A small CTC image transcriber, trained from scratch: activation star_relu, 97500 training examples.
Rows from block 5 of a small CTC image transcriber, named by matrix and row number. Rows with one number belong to one neuron. Each number is 128 + 24 x the weight over its row's rms, rounded and kept within 0 to 255. All counts start at 0. Numbers have three digits each.
After each neuron's rows are labels from the 100 images, of 14976, where the neuron reaches its highest value: "strongest on" is what is common among them; "peak on" is the class under the peak. Only what is clearly more common there than usual is listed. The data: seven-segment displays showing three digits.
# fc1: MLP up (model.blocks.5.mlp.fc1.weight, 1536x384), inputs 154-230
# fc2: MLP down (model.blocks.5.mlp.fc2.weight, 384x1536, transposed), outputs 154-230

fc1.656:133135152134127088106133113111098145146108147090195127140129143110107106114145110133144158120129153134115134183133115152131127110156135092137130135114119140101102158135155124081131119106122156130139081180145114108113131117162141130
fc2.656:115156172123142108149152158141126095136134123106074085117136103112139158141131151149132136159153086115117106128105162111129169135141127110109117120125149124117086167093133112181094115125121164147126159129118143109096103099137156105
strongest on: decimal point; first digit: 6
peak on: screen

fc1.553:117115122112107147076113125137138158132160127147103168096149152125127160161099151114131112143151131175139159142101169101093148147133157135161158144122093138099134084121132098108172137165108085150117098105119113146133105125158151120
fc2.553:121139128139107112110110124155119099128124095154059107161126126141148114110118142134111089131134139132115155132097142109109098117137120105122114072089116118073152111104146124145165137128130164116123093131114135110191118118122137149
strongest on: the digit 1; dark on pale; first digit: 1; second digit: 1
peak on: screen

fc1.619:167132119111124121099115147126146135119143131132130122117160124089146119141105119124117143150108118155135115159127134160103107086157154142140110103120084142081166104132129052162101145132102108130109146140165137170125193194088123093
fc2.619:087120179103140091147170109118094104119134103076130106147127100130112182107146164153138160149130105119113141117097163115127149147141138109124146133116166148103081145099132070130088110130135137174131155115121161092089112110117121144
strongest on: decimal point; third digit: 1
peak on: screen

fc1.535:141152136095127158133122114143155109110110123114180103135135184149097113105127135139159142160112099134106150137173144140116144133111164143147107187131115103136140145145146074125110119077125152097151141111160153137129152132144131110
fc2.535:118120165127139118155173107102062120122117128096106094169124136119126144082153185109154136138155135099123130133103132102107147141181129101104147103139165160122050130104147133163093138125133118126128138117111158099110133131139151097
strongest on: decimal point; the digit 7; third digit: 7
peak on: screen

fc1.422:123111131106134127084089121080111112143145157170112112142136093129178127111117106149114158133109135095118156137123167124116143154105101106125156145128119127118095130144130115115142125177136128149165138103089116111147105115126167150
fc2.422:107079145121165123140159146154148121111167129124126100158100174140120131126144172116164114131110119112105134118092132148179135115140101110190158104110152154087118156100136149150126109154113195151082133169148131081109106110074140144
strongest on: the digit 1; decimal point; first digit: 1; second digit: 1
peak on: screen

fc1.246:127123112101136103138133149116062136153137169157128119126106125133127140105144124132092136147170138110130131161174182119150122126096096136128146161100145147109153142106121113135108108080098090142149121128075127107111071132112127142
fc2.246:135119167134118190078123140126131092135139117085105091152118108090105136143146147069117117083151101143072141092102098142100129092142097118125126158150174157118100123134102134157132154123129126163117166155150139129129141081138176105
strongest on: the digit 8; second digit: 8; first digit: 8; third digit: 8
peak on: screen

fc1.648:113159117103111068123134062124076117137106132112137105131097136115113090139091125102091142143117146136140160145126109169143113097181136173124115105115122125139160168122092129150136151133166137137171125151122114161092115117082121108
fc2.648:089126153129124141145134142155105135131130085107098119122128120124152135114123187150189128160148113140121116100096160077128165159132094102117117122155125144099102131095143150175121095146107157152116145151142132107135127118126128125
strongest on: decimal point
peak on: surround

fc1.646:137100118138121131113129076089197129141134094068105089150157139097140147160114087127127126091114146123108155147146122119132146126153140139149141151121105123128109150143134113118185121101113138128141168129136134136070148140131127098
fc2.646:093115165148170128144169130123092135128145110111129097159101142130098113101134175136151137149130088108133124165100149129117141141137152128130104130115162149136071141097151105177080121123103137130117150115084154090108128109126137138
strongest on: decimal point; dark on pale; second digit: 1
peak on: surround

fc1.34:091110101075089113126113105117140124159139158102166119200161100082167126135131128123191110127103119149094169134133106141154158096104150164112124137091146142137139106163152116158147111108133136126137111081146140158128096148147091108
fc2.34:133090168117117143154153133116126115159123070117126105160119136090129125073124171174160106136160115091122129121107157126140140115127136142109077126129172131103085124120145136127104173158156172149117156153127170121127121125133149104
strongest on: the digit 1; first digit: 1
peak on: screen

fc1.626:122117150141129113121082160168133119157110108131161139142096104112127126110159122141062131159135129121119135152130149145108171132152094118141189152130106164125148060142076116109127126152109148167143124095112100144159127137131150121
fc2.626:108100155114145121146171125108105100132126090079111088138119115114115137123146163135175132113113100100091150118104173114133178138142161132099090147098172113114081151089157093140079121135131162126137172149120174110109104124133130105
strongest on: the digit 1; third digit: 1; first digit: 1; second digit: 1
peak on: screen

fc1.498:097121120164140133122150125121098145131142120163163117105146158096087098092143131130133100119107091105114057157072138154135144096132090145153148145119164082170141132127103091125118131101166097087129085117092121156144177136093136208
fc2.498:110111171103141118139153125136095113130137094111105105165084087122138133138170190130159146136125112127099117124133154115130157146157124092107113135143156132087094170118151125144105156169134148166118171109094140119119114099116131105
strongest on: decimal point
peak on: screen

fc1.730:116118133135140090145084149154110130170116153110140114104099129162169122132100109115119104176103110101144122149102105171156135132143167103107151125104100146117170117127116122127132106155131089075143113127110104119111161115114107113
fc2.730:095117184150135129153144139104103131105137143130146118131116121081114134089129162163119126137111102168139112107136142170122155147159153130082140116151118139141156133077149105086138109119177183126111135125134156112113103111139115152
strongest on: decimal point
peak on: surround